config = dict(
    arch='resmlp',
    model='CTC image transcriber',
    dataset='seven-segment displays showing three digits',
    train_examples=97500,
    image_size=32,
    crop_scale_min=1,
    horizontal_flip=False,
    translate=0.12,
    tokenizer='char',
    vocab_size=15,
    norm='layernorm',
    norm_position='pre',
    activation='gelu',
    mlp_ratio=3,
    parallel_block=False,
    dropout=0.05,
    inner_norm=True,
    patch_size=[4, 4],
    conv_stem=False,
    layers=12,
    width=320,
    init='trunc_normal_002',
    residual_init='none',
    optimizer='adamw',
    lr=0.00086,
    beta1=0.9,
    beta2=0.95,
    eps=1e-08,
    grad_clip=1.0,
    ema_decay=0.99,
    steps=8200,
    batch_size=128,
    epochs=10.8,
    lr_schedule='wsd',
    decay_fraction=0.4,
    final_lr_fraction=0.1,
    warmup_steps=1640,
    weight_decay=0.4,
)
Rows from block 7 of a small CTC image transcriber, named by matrix and row number. Rows with one number belong to one neuron. Each number is 128 + 32 x the weight over its row's rms, rounded and kept within 0 to 255. All counts start at 0. Numbers have three digits each.
After each neuron's rows are labels from the 100 images, of 14976, where the neuron reaches its highest value: "top examples" is what is common among them. Only what is clearly more common there than usual is listed. The data: seven-segment displays showing three digits. In brackets: how many of the 100.
# fc1: MLP up (model.blocks.7.mlp.fc1.weight, 960x320), inputs 80-159
# fc2: MLP down (model.blocks.7.mlp.fc2.weight, 320x960, transposed), outputs 80-159

fc1.678:085132091190099121142065155161164132156135122170139188157114120179116134107150150127167137117117136124165101157097148111166188137114188129117157173107087152088141095126114175137122105138160153119141070082151135114081116103060109101132153077
fc2.678:122159141107153151118078137139133200067064134122159153114126121148117120146115150116119142077123119090136151123124170168110158113128154189067243148119118162110186066128112117105123095069112152130181171127183141152118153067088112137183136072
top examples: the digit 5 (56); second digit: 5 (28)

fc1.200:157222133161157118143117150114141116093126179142157139092101109108048135071131168099188144109125127079097139076107095120150130125149119146056155161140128188150142136137150072220123125078169168162159099133141142178116171100090174171157085115
fc2.200:169096136157126091095151155171140194150136107169091043108111058134169146197138190145094125104132084103104105142154129130147115155120109116142190176149138143068143104126119144152077116159155165108146139126168154096123123091056081133169190102
top examples: the digit 7 (61); second digit: 7 (35)

fc1.405:120153088142048228135131109133162056139117149140147108212145164071090202131119113086142130136092123148105137103064100113149159091150134105159154160085150170141107146123172116136141127136180154115143074172105044125114161209189086202180163082
fc2.405:089194102159136154168118112097171145116118135152126140187149091136106177157087127163163095218050050100085133113133157128149101154161128134174184170102081134122121065129129130111110160165101153089124146088098086115125159135160048182113149149
top examples: the digit 7 (54); the digit 3 (54); third digit: 3 (30); second digit: 7 (29)

fc1.145:154162124049142138058119107131110109149143087133107120135150118132166156114138111134151156066081087132119145172100099157119126103104124079155149150104145108092130119143156144098156097102159167142107170089137132144103127183115084156120054093
fc2.145:151170162178165067118098166095182124072161108151124083118094129153080163179142148120102143151159117131089132140121100168172122100112136147093164161106116173116154138162124070149125213130127106160104127076102137090085184129131108142169139152
top examples: decimal point (94)

fc1.443:055151151129122198119111069132180134169104136134118170165117127151183130087085153081129085117129175101113092130093073094120118097096152122134163147107041114108129090129109148139160145101141133163140129069137101148106186103142161105095089103
fc2.443:109122158176116058153046100149108148094166115148096132190157123181145141139105146144120163151184202117069041163172123088103145102125129118142121115037067118100171098158082116106134159132121059143096122088112105105118189101106187100118120134
top examples: red glow (50); second digit: 0 (26)

fc1.724:192168217111155126122156128164156079163128131121166157191196104075096121125159161123132143115102071090092143071085058103159114117146109091071154122110109164147140166149105112183172103087183119120111187165134130132104140145111117166118127113
fc2.724:216122161113171151072144092120126157146149116154085082134077097115130103156167200105109157113164130077099119087140067159150133101092138112099105177147142157058112163140196107154098160103177151076167125099186130097118127146141108181144104166
top examples: decimal point (100)

fc1.460:135116178149111110095126175111130080126120053182070164132114138138108106137156141103100133151162155130074090136100137037109172130083123124152164141138086101107178168140092168121106118110155150085105166133113183175127183125162127111150109142
fc2.460:099102154126154129163087124165110118129165085134106096170118110175113127205129175101096174136214200137069049103179143094134123102122109078156107133098091145073162127152095118115121142111173160083143173071169168055092187101123200151089087136
top examples: the digit 6 (56); second digit: 5 (32); second digit: 6 (31)

fc1.424:121184095152098168151082100151151105113069147115173162113096149160083123091173187092190109123127124086111151098114137091161140111156152140112146130132128186131080118136165075132165132133123124136154087155139090125092136127132123158172141103
fc2.424:130193131183114084150086095052147124056127153129120105108139099114132133069151182182146133121142109160089075124145141145142132126146149142079143108095183153156145120137148081091114171135062128158104111125122102166096107087160109128145141159
top examples: amber glow (38); second digit: 1 (30)

fc1.453:135202075146094139121096102159137092109120173140098159144105139101113140051096121113180100131038049122145092124074143134146123132168110087145150154101166148136107162135152062150186144091146146112109094133131086144142180159143094201146154092
fc2.453:142147086169146128144103133133138088095145131172120124177079128155101169091124127145139060133084053147072099145134135125174104122173171130143139098086135153163128108164126091144166178142076133133100103089105137131105190121103066192143146144
top examples: second digit: 1 (27)

fc1.648:092147186094103118074114100156128144117048145077074207213085181101135150127115112101118089132138131095089161140086131145078123094055134119166183138042103118093131134157096110110175111134093099172109111095134138129113158201149135110143078129
fc2.648:065127199121168148139145129143136182139098103032145136131115135125120110163120081166134175187126132138139176132109177165082123117116126122090159159051092140139131142139095062077154124125191093128058175058103163079104121193093140107154125113
top examples: first digit: 2 (25)

fc1.495:073136136110097144106066155155133134114101084153038134126144108129158127108095213112154110119056147114135142144132112101122146099146165098106107137113125124120158117102146157134120129159166157185114145085165087158137126129101121194149082111
fc2.495:113132099148152184167110117119123166090147127107136139104101110191115157129084122103087180125141135177083129146132136132127138102175134181134052118107101120167169088171117112101128161105118139152153150103143077106134169109158161154134104096
top examples: the digit 2 (66); second digit: 2 (40); first digit: 2 (30)

fc1.380:133156103166105145116119161084162079165093122146097149160122144108135160101170103126198099063054123161136095180052133071111198131120137097085134127118160139127121165143176141093137098110110074117073198127093103190127120148135104101139145104
fc2.380:101130126186087110162137114156149134140189120107143138128164168163118133107021081093074157188155148090160148128138111129047130079151153115157106122100088079151144137117076093045106130183116143147131150085115113101126156188131142143095123193
top examples: second digit: 8 (33); second digit: 2 (26); second digit: 6 (25)

fc1.673:115185148077076188105150130137198093171088137113108131144100122109113129146158130116153088141147105120081146111107142135135119067087110107135190151116141112109107116172125117083155103079105183095098095145133095077110153183139115149182092085
fc2.673:111140157125111128137100125149176116155168111088133088150108096139122134158137151137129174168156127138091131082131134129122130104112168116089168135070109127120148140156081054090118145142198164143097153075144141050078207166090123143139108136
top examples: first digit: 6 (29); second digit: 5 (26)

fc1.53:061134169128078191114065077159138100150087107085098157158124091175169168093117151118144073144152159134089113150104107059145147071090179105137147128063081112108128088153085151106146102099133130143094096098114102172071179122126156101142099106
fc2.53:108124163122092146131032076136088133150162151106127128221143128160134106136124159102154159090197234107077041144169114070110161092094128090148093101077047104086146123157095148082136101130155114103124152107157092083124187099101229118057090137
top examples: red glow (46)

fc1.250:085163114118140150148155163156141090080123110138172157108134116117073111121110178122171140140128158094106158131113202123154138114167161129089127145110099177130135079130147084131160161148167063152124116176143064151094187157144151159144141107
fc2.250:087166121132118084148050156074139151053130131087129110107138149117142125124097128186170200106160132182152102211161178137134137129168160108113143130120136143091185095141114080054126130120105150181087120096168123152103107084101144099142142095
top examples: amber glow (46)

fc1.548:115106178128114137158143106199188092176119137098136136191181135099137133133121156121090112152145085127085104167099166065186113100105156100191137119091121095070096116177082115128155119124120144080054069112139115100127130157166112143143104173
fc2.548:077106090115096154174117120156187135165206131123152136097124114193126124148095136117113197156095119135114099119145145066097155095175142129071120113107127100141156119145101093077097140136160163153142179118165108081082169160081118162078098124
top examples: the digit 2 (100); second digit: 2 (49); third digit: 2 (42)

fc1.604:104132171126161158063165140171190089156037071154076142165111146136123151142104149087102092108123136121083107091060130054118147100083124136158166119155125119115133134129147168083130132109104129122154196131127148179125165199176117133146072117
fc2.604:117105156131112111124095145163185112143159127134064130168113112183191123156092158118073161159133127142115050126155132081098125110131159115142123131100106118130206100179065096101113127132136146119126182087167150054079228155092131140113094126
top examples: first digit: 6 (33); first digit: 5 (27)

fc1.753:109129152105073100108110142128109131132122083169093126145151091102167151137094183122177088089035149140135092128130132121120134081150142057130125152121154107108080129116116184131134130143194147121088142125132072165093127139115074195141113138
fc2.753:119090093134131183147111146107123158113139086134138101120125090160173177129133153129145157089111136165110145095123118169132170100156177159101074174076110127189158107147139144117147119097122138107132154149150105100074126143119136152153109094
top examples: the digit 2 (99); first digit: 2 (59); second digit: 2 (58)

fc1.452:064152186090119197112085089139143098134041092107142148144119119150148194130107147088156121098140177120081131111060083103115133084078138114117159139096076165093123078117142162144151118127164122178117116089123064197047129124143172097132089082
fc2.452:098155176119078154145079034088149109116169151053129112187146132148146097091113127146166114099180218099096088133191136136124122104114142127138128078089075093134131076146093106074147131147102114155106132119122066140138144084168221107116101166
top examples: red glow (45)

fc1.32:096156171128141144084097112142164108147082102106123155218119161123117153114093114113145133125117118117057138171111117120118115107085130099152167152061104123057141122204118145101121135066113148128095157081137160148114165182124136105133059111
fc2.32:087126168147154113162104131140159170105137146113114123170123131139136125122128135119083183149121120158062100131162151100110127107139140116066125118060091150125166133163100063106098170122186110186105144069124143116113191121072126140157128140
top examples: first digit: 2 (26)

fc1.160:096121181098160143086087072191139111159031154114097151172154198115144140107111120104124078163119159066053137171058103106097164113107145126164119133120087153069146141134121131110162151124115103162145114101138153101110135186170125157126113143
fc2.160:083132195104162143145126122178158195097066117062129134133128158136138108130136087168100172192136156149111171134084152130052083119126107153086132123073107134131125141130103077076127177126154090191120136083096153092112116179144156115149128120
top examples: first digit: 8 (26)

fc1.291:162142153121151131134129133122166124114124125134133190189123137120060109074180124085151165077133128098078146094116120151139107073123114067116141120098086159107089186142131095189126106101182123150122166108140137136114133132109135133056039142
fc2.291:149081188144157092113174133172156154100073078167102116131089115124133126196110116130059068168108095115164142159163103157097080151117136089129164108142135101095126159123118076143097202138150115193151151106103144156105153124100062138092140156
top examples: decimal point (98); second digit: 9 (25)

fc1.91:112152141115145195108115092163157087159066128098099148179144117122117183107153148074127101116110113112066131101076128082133145030121144102120175127099144144104115143196145132128152094115157146111140139159159086114067151176153114184169092088
fc2.91:132120133169111106149084152095173107099171080196108085131129106168123136115137187148110200123153134198079062146150134065134147122145167134063102131093159135126148155138133090093102191161164147181110120102142099139114165087113121153132148159
top examples: the digit 6 (79); first digit: 6 (51); third digit: 6 (27)

fc1.748:128191143168083184140140169083113074159133118131108184129073109121125121091163131138182114135147143151145144090071100103140154129072123109105156169125174120113096160145174124122137122096072115102056135117099107143110114138123121094148113097
fc2.748:109174149186125145137158105099146107130153137098100154138137120117126094046026085082142145171150146103145189131106103153061134112143173120133104116124109105182126131129127104092101083162114199150111155076117119149146131209118154119113084191
top examples: the digit 6 (75); second digit: 6 (40); third digit: 6 (27)

fc1.571:109146096145109189111089067154129091109078151109083169185101170129132150099094111041130118101111132078118090193134113117141106111146136094187143121087106137117086133125091102153169131071171152140107108109114121184149240101137148170112089134
fc2.571:130099117167155081133118124159036116081108135109131164162096194116101159105089081116132089123180162077090081161149123144105122125119155130197102112069075141143156134107125133134194145115099065105115097067116163139111170117098185122136094129
top examples: first digit: 8 (27)

fc1.546:131169133123151140113114126089132133095033117103074172171097130095077144100131166075131098146176180137133154133109113136154196041081148114129109139136115146079140093144173180142141117132087133134127102159128059139131117130129162105184089055
fc2.546:138113169099137156136143117145190123101136080145101062147141055181150107155129165171061174177140138164095123108160124147130090128149130115097110098094115175130139123121105080118096145148172121169059167118106097075102182179127131169099147138
top examples: decimal point (100)

fc1.268:139080108114115157103126166151127082143123092197124119145159114159128127123119191088116068120117139145114114133101095126128186056169169091131105151151122186128181078133163160155153118147107107124128132183193104123088141167126085138130101054
fc2.268:133127126196124130153136112088145093115186144141120139142113141160074107105128112133117163141127111204123119155115103060112138110152135099091056107091123111172134196177140056100113193154140105157094118101092098161132160149158131156105103176
top examples: second digit: 8 (27); second digit: 2 (25)

fc1.312:049144180123102200139058086182154110146055109110128142144139093161162190103088173085140134148143166113046096107057102092103133093091159125136156153086076158087154079107106183121160120133161126171122115091133065178082161120138173110118098122
fc2.312:087127181101102141149064040090141154122158150079142115178168124166153094146120131160142139134169217117109056146184140112100113074117122111123135081067072102107152086162089098059151142129103084149121144096143069105137157083187217098050097142
top examples: red glow (45)

fc1.59:118155142115116163140055125194181107123066162141152141140193189098114157095120153082128132174104098113048132108032087053101156140124154155111158184125126164121148118116160110109136140175143125111167102108135112123112118158150094166148113143
fc2.59:113150162112065131148123115087173133127147104138086069186130122131190130116204144187133124209125121191087093043135147129150091171142145158152113087136125090092098141127093144083104130159111135101120089116101116075096071119176107123120133167
top examples: the digit 6 (67); first digit: 6 (33); third digit: 6 (28)

fc1.293:087109139121125197088107132145157058180093084156080090133127105183144170121124132106134070105103147163062109142092124057132171119130174126106118121141138139120180091153133149129159154138105155130111168095139116129121133114140120108115080091
fc2.293:129117119177136095153094119110164099113193123180103090172142115175075115154120140150101162152132149184135067143146105090186115122160128092097084079102113109153142177179110049133128181143139107160104141114124094107116188108147141161078117181
top examples: the digit 8 (57); second digit: 8 (27); third digit: 8 (27)

fc1.230:086138099118118179137084134166167067155103122130139168134136164150113159097127157087154081075103115160075126123057121062160195103139190095112140168129130141113174116162138123110171150152104132143113119154146097138071162144149099152140079071
fc2.230:130154098181102065142095110041147095115165117157090113162173148155169160111170155105134131116112116219117076148141108071123150132138193084120082118080150086144119166208116120093104190161119114102120130138151110190106096139113098162110135159
top examples: second digit: 8 (29); second digit: 6 (26)

fc1.31:127144132165066100119067092121112123131117148110129195192089158114130161084143165085128118104118102116114113099105151118173164075078145083201171175081124107064077173138091130137161131107105110093139054196139105157123104129143076142143113135
fc2.31:091073143075123143143140134144130081135166090157128138130150148153167055162077099131083164203125147149165102106076125083104110106156118096132066106152091101136137142093155118118126139115161139148123151105156128124091152184145149142052063155
top examples: second digit: 5 (28)

fc1.98:120132147100101159088105109125122111122118059132100139178131142150144188132129179118105102103113124158116085119083136072144168075099154078166164157107103124076126127188110134098141103096137155083107142159166085157083163155182089140135101091
fc2.98:108111108107113131146052178119137130131183107187087087153110098144157155105146165095122176109151143200114079142118117035158185107136167124077106156128111112148188150183143122116110127120219168149118082120165110139096150126068139139108125100
top examples: red glow (37); first digit: 1 (34); first digit: 0 (29)

fc1.440:140119079178127127147105075162112099175105172133131147208111196091086148128115107093104126072078133132121083189145107114143157099150127089121107107079109186130077180127180085199135177139192141176158075139142115209133122134132123220141134126
fc2.440:141109118154087105121169134157115131104108110129144074131124143124214168092159118152116075126118109116110149149145143148114073134091164148159166155118129108143168096052110192110129142172057055134138090149099118148123080126133109100150192103
top examples: first digit: 8 (27); first digit: 9 (26)

fc1.396:140122129144115136123094090182198098125093152135150165110145146146099120090154196094190101153112093114064077107071140086181191098111137128141164127127128190098132126141102113129217150097118101118117094181124096112114149106158081170129153124
fc2.396:123123094142104147153098071100094121128214166119130080151133144155140118073156120133157145079129072153088064119180146106167172111167134117126110046115128103134132161154123127067179133131098122149132163126145080150162083041155105134105139153
top examples: amber glow (42)

fc1.1:114120154084146145083057120166146126151085140146129194209181155109151144071122144077122082107134162095080066164097094133147166055114154089142108113110085172054131143135162174111192111125150094171145120117137139104090144148133131118122127134
fc2.1:136145139152094104127138156162129149133113136117111132144114141158161111174080133096085132176098152058135153148152104155117103090144112148117060153118119124145120108134102116147055165133100123113177131131104144106107184204120151155145127117
top examples: the digit 8 (56); first digit: 8 (26)

fc1.140:151095118168094131073125089165145123161130135188127156113140139145114141116114221071129083127151121082141082114123085129113128101119153086154128175149145109061146154165135079131143146091160194112160086123157112141102137104126050182168102140
fc2.140:152136130147129069133091157163121103095179114153135121172107128179066172138147147113117178082122098135068086152149125076183091124146123130077154096068124137133126165160103056136116169158139093144113134109121136123081221128105106157121161153
top examples: decimal point (100); second digit: 0 (28)

fc1.397:072157126167128145125084095111154066101107106113094142117101110125086125090110106092200097129160162135092075161123105110188153150123184127151151128123066123135122128142112134132151138092184166098062117120118107159116205078101167098118096149
fc2.397:119110083161138067154115123126056131093135147124127110119064138125127147089104130126133113130199173124046066079145114124132134154121158179150110116086093134151143148138135115120140156108108100095129095090112155090086166087113210133135084137
top examples: green glow (39); first digit: 1 (32)

fc1.321:114116152088161158120109137208169125124062114163105133119166166109106157110099187099117143145103110096075122143055092067104182094129173114111118176147169170111163136143163104100152141121126127110126140128179138144105127180156093181162104120
fc2.321:143122148166100092136126120111174090103153129124094067156108147149175160139173114175126080163093094173114110107158127138092067167124144145157085068147163099130120164159114096071113211177058118142157105109120102127086074145202090128108137151
top examples: the digit 5 (62); first digit: 5 (48); white glow (40)

fc1.587:090136121111116154134085085172141090130093134112159142149156216168159141133118155105163096103079121088072115110119129103112116111161179131152132136111107153106114122161141099085180159135116098117173112134186112131073099152191114175143129125
fc2.587:120163152110119090134079083077149160057124136080115076076154140132158131118171150197141129158132139154111118128156132151124133128128165129056117140096165138141112131149150072088117165130068129166115105111113116120061088124130122121172117123
top examples: the digit 8 (58); second digit: 8 (29); second digit: 6 (25)

fc1.518:085181131135108081095068126155109116110069142112083179176083175120163156048077114073139063135090106097102113183073138127111137105096148103172144139101132124118114184125117128096148149103118118100105091103123149152102167167131119174134100131
fc2.518:111114140138180141120106130142125179095080128126107135171111166138163136132127095115101120158062074154113130160110127157116120125157156142104122087078107167172115163130126090118149152099131110135118147093117180110130197173082085167133140133
top examples: the digit 2 (84); first digit: 2 (69)

fc1.36:136171094159096157117083121130120092131097115149127192131076140179129139083154171092164108115120092136058088132058152104162166090106153108120167123093141172076135130159146150111170100093096076097123095126149106161084196133131085160165110077
fc2.36:112112123138136088145077123136141098123199117154134130133155135181092114106129161113121180126145116173104074122128119037135146099146173060054132128090136104113122190200120057104123190130177149179117148101156157099069219103109120167098112165
top examples: amber glow (49)

fc1.26:105136116090150154082127159124094107145135079180116124105158088151133151102142134121198154076121129147064103117082089098106179141128175124125155168146156130116169069148133235100138055140144139127119157108133107194073135146109103125160147105
fc2.26:133174121154106116125123111102147195101151186118128141106145124167105097066103119160082169184131162137181179134173084179118140089127146163147062132122131107170132108129131135134146124133072146188144065144104066112160121127151166103138146148
top examples: second digit: 8 (25)

fc1.671:131118150104098180128157089078125120138106132144119155124097133127122147073189132112101145160124063154109130052098120105098135108032116128149135134129129070119084204121163145112147173089108148125186136200119075122137106128216115178116119145
fc2.671:059141045136111155203131125112066131121193138082171117106113135122158189064101108121138183093123121125099119117141203161123140170190171122151100152083129103182129119096153142086133045189108109070148141139114095155113081160136131142138168091
top examples: green glow (36)

fc1.157:121171070137101114135080183096094133128160138173175158161100221139067153099171120110169122101113113067172109153132150158160140078156138095140124120121091173089086149104214127118118135102181137096141056155123060148124099115139114155129150150
fc2.157:122136142147139077120114131098162181041110122086132133102105118131145162132098104185144120123148113185159126179109166130111110136120108121146245164126140148096161068138076101132136143091073138153092125078134134141087142076091114062161152099
top examples: second digit: 5 (27); third digit: 9 (26)

fc1.356:061146120106102149130064094132126132143079148082127146184166166117175194147127135098132114113096140136087138160117137116134155074079136121138161150076082123047122112151093130085134108147136082140132090133117101099093122154178124146169112118
fc2.356:107108158114111138116100090203145186129088118063158094116147146177196121179150101197084156186110125143128134125115130124054100111100111150114126143077102112113139125090099124080127171140190066139118117102057131082095113172139123121139169101
top examples: the digit 6 (70); dark on pale (44); first digit: 6 (39)

fc1.666:087123097118122147136101163197121155168158148080130109170149133143130161106115120094126145114130129108127113134139154109164142106169131106130133110079088147104134096171107098134145093081206222156125082094199170111124161114056151157106093097
fc2.666:038126133162149159240165093121155116133133105143167154135133098142175115126121154115097124157103157147140121096078199138094082123172133137079117129122131158164119094061091147130089146123097090124095172128099117122106125186165155143117139122
top examples: amber glow (39); second digit: 8 (27)

fc1.183:153193080168097156155158121103185088147083159141149130184089126112087166133123128087126082152099116177136120043078094153160111127176125095117126130137129166143064145127167110167154133116150189125159091217104083111099146174158103209155144087
fc2.183:127148100157160122161088143175169125104154138152118103161080085152094201120088135097120102130075055127076105148142150123160119120180142119127172117094129156159146102157113085136128203173098165154095118094146107118094203123106057189118139126
top examples: the digit 7 (58); the digit 3 (56); second digit: 7 (32); second digit: 3 (28)

fc1.640:106111174106109154107161069087118121143130059094058131175142093132176134123139130121101106114122139144113098109118166115151148117114163076177126155078102094107081155153109138136147119151155149074075154165188104168111104160146103177120078147
fc2.640:116090150115162089146094145121144127101158053177111093151150144141100120198138108177121166149132148210136099132151138086141116146173144119097086079104110131102104177144115102124145207173173120154093166113147141091090145134104116140078121166
top examples: the digit 7 (54)

fc1.69:128132125148096157086113127098213102152102106101093130161107113137116184144139113093119119095140102158084141134048172093174131097071120085162197172121137139060145107172126203137156151137110145130110120128181127115104162130123085113130112077
fc2.69:145133145126155140097145095089086138139080128090150143129116149110115147178194112107118089079124094099120174116136143158113115152059098158144186129148119138082125141126143159100107088101116059080171219126050121112151124113193085104154146148
top examples: decimal point (85)

fc1.478:119167118120123184112060113163134100167074131119146144152141148168120162095173193091156105111077107095116112113092126107153167032104150102102147136099153151077127131169135126131161123057093149084151091179196089130113138153151097187180116064
fc2.478:131136147116108121140108131164147094117141090155126079144084083117083149151151169134110194164134130158075121073130126142160097118128155107069116143093151113141073167160152048142102195162181162159083105123161108074030161170119126181122088132
top examples: first digit: 6 (29)

fc1.420:095115166070073107102096139106086160114095076152126168148131129117181143113156133122107141128087108120132073101102134126121123097106105099178140133023122110105091181108178195098125117099192135141138119168127097199093111093148078168117105118
fc2.420:100140057168120139170079133105106179048183149087166104107119135161136122123118156154129197108144116130131110152206173181143181065197162108143099180075130135152183075141123081119115132109117164153142119134181106135079143098097120140160134054
top examples: the digit 2 (63); second digit: 2 (36); third digit: 8 (27)

fc1.101:130197104142139180129118077147165055103106136186111163168136134123067145081099132093151141100097139133109092132063104123148156100128129090117180184102157166126111155114145098174174153121174164152117109163112062157130200125163114201157127122
fc2.101:121101118216135071147118118161112128125133122156125111196094146119170138155146128148108081138116113107077052182154146083126117109150170126134145100059096136112163103131103115104153194115104083113129129063124147133095151094127115137126162128
top examples: second digit: 1 (31)

fc1.425:069136169098162125092063109186143116107040130103093154207140199118172158116109110106136080129123145092045131182105107135088120075125156121164117151068078143077162127151115120091154139113113084149132112099165143127097133183149136152147080126
fc2.425:116136192126187124122131115168121213111057122065115156104105168113156119130118078151080138179112137119124182166110127149068104143107124140076119132084107155137123139154111102107117143103136100145126143069089161117109139190110148104162107101
top examples: first digit: 8 (28)

fc1.344:116118158084146144078104125179189116118093112155104136168189136164135134141087161095141114129118149144078112131104074103100175028167184073127103126121113179060208073171146119111178147148099090163111161140195104113070153158128089141112112099
fc2.344:145146152153120119119113101122112125099090148091103113141083157100161192137145104126109086086103153126101132138145112131110075140138138142096062115090166143196101156158171077129121190134122124132152089102121130176089131134161139169124095124
top examples: red glow (38); second digit: 0 (28)

fc1.708:127162149150102177042062116158142119116081175122115173144092147122165182072098144110178126098062081121078108164063105067136150132094158118113178162086158143095141123157126123121129127076158173131130147077114121181079170110121097138155139105
fc2.708:099111106129140123132079132199104133109196150132143158116098142160106190104124149102104195099077065125136070146211147072092107109145166079100137152095193158088156147159148062097109215113163168114143140097219101170065166085101070175107128162
top examples: amber glow (44); second digit: 5 (29); second digit: 4 (27)

fc1.695:137143094174097098114068146159180136136146158184127201177119141126144106063218162116167127108115089092135120140084174107163173112079159113136163169132117150108159121109107178160136076123128139149112064094151153127118127104083099119101151101
fc2.695:141115146147136099103117090134110180113101150108126100140110122112128160185114120115118100066127083073136120160205151176147140112105122133145249128111129133068147102198090134124147112061097108119142170098110153124141134063095071106194149130
top examples: the digit 5 (56); second digit: 3 (28); third digit: 5 (26)

fc1.253:121158133127127171096111113141172088154088076124073158165116129179127172108155156085123095100082092128087096137078123099156161053106189089142153128122159147065116146171135162105139090088105133060097150140149117129094178155129082160162101111
fc2.253:122131129168125076144064141148119087113197100175119133135147120163070131130138171115123161118162124162101056111150125037155138104143167075081119133076124134119136171188114076134098168130179153165105128083145147112067225117078119172158126166
top examples: decimal point (100)

fc1.756:046139139130135177131066165149151131111103139118127093076171160183096114120161187142209151129129175157074136102107167061115192132147136163054115132124144140138178145153126101103100141122198133136127116127088148143105138112116158124187155097
fc2.756:071130115124152148181154118168152078141178091108133100109124124132106101151099133185125177168130129131080087121176172079134044117185106101117102124120144134128126111138094030111138190131131160131079155069194130077086149138162146140094101146
top examples: amber glow (35)

fc1.60:155175124144085122122113120141152145135114162075086160134099148120062117113151132104116089150212133081147135125110150111170198092055118163125140126109078081122118153141083122136180135119074104099116047121111109086135166133140185113192110121
fc2.60:148159147130137138127092131050177150113124109115111111138127106161074101122101090148115157164137123159138168175138122144156165096152169127144082093102105147121105104156171128115116121131137177151101110114119071150151127174137110136114121165
top examples: the digit 2 (83); first digit: 2 (46); second digit: 2 (36)

fc1.249:050171094125078160130124180131093099196095124156102151174138115154145156133203168096122104134093142096138102107127150104148149060128162132111128125088124114101130170150143169108108109133192161098159117127157117106103120142139090184144133099
fc2.249:101134131159175110160102127072184136081172118141131074158145094178092098138112151158126184129146122191123113122160144128192161097166150113070126162087116179141167095174141033166118134126134137178086151075137114098081175119122100110134137144
top examples: second digit: 5 (32)

fc1.192:083154149142085145150055105171121112127081129122101154181119148105187151088155206101156134124121132069085095147116151152173132084090149105157195117063106152043119102100114170107179087146157094127125081132126023155116155121109092170111142114
fc2.192:103115134113125113138072081144160166117177135134140099141163130184113059135131115220115165189137169169175078127201144061104099113151096083125127083093107109115138111153111066115138170123154175155131125097171126102129154081091182127042088134
top examples: second digit: 9 (26)

fc1.497:125151108135124133091123130107125120173093074148076152169163108173138147102150168092151061050097141154125102128080122093152174060130191132118143111133121118100125121170132186112132090099113136090123154179171114145099153155114118153143095092
fc2.497:139123120139128079132083142122121089115175108152120132144124147170077115172121140152084162152153120157102050134134106080163108112144129137079099118086111134130136163162118047114119156111155101126111142086124180062079218150133117165141099153
top examples: second digit: 8 (27); second digit: 6 (25)

fc1.29:126092114121114175071079112210196133156083136170085149160148115176165137085165169009136085112095111109109095111089113062147165078139183144128127094117126191136156097153145139150127108125149160149146112162204132149116168113094115160094098109
fc2.29:109151076157107104150119137100133087094155153116151084104118129135087152175083073183136162126105121138131123141190133147144038144178081168122069096115137108204120108138118047111121202161050107180111119113117110117122131106159146145125105122
top examples: the digit 8 (57); second digit: 8 (29); second digit: 6 (25)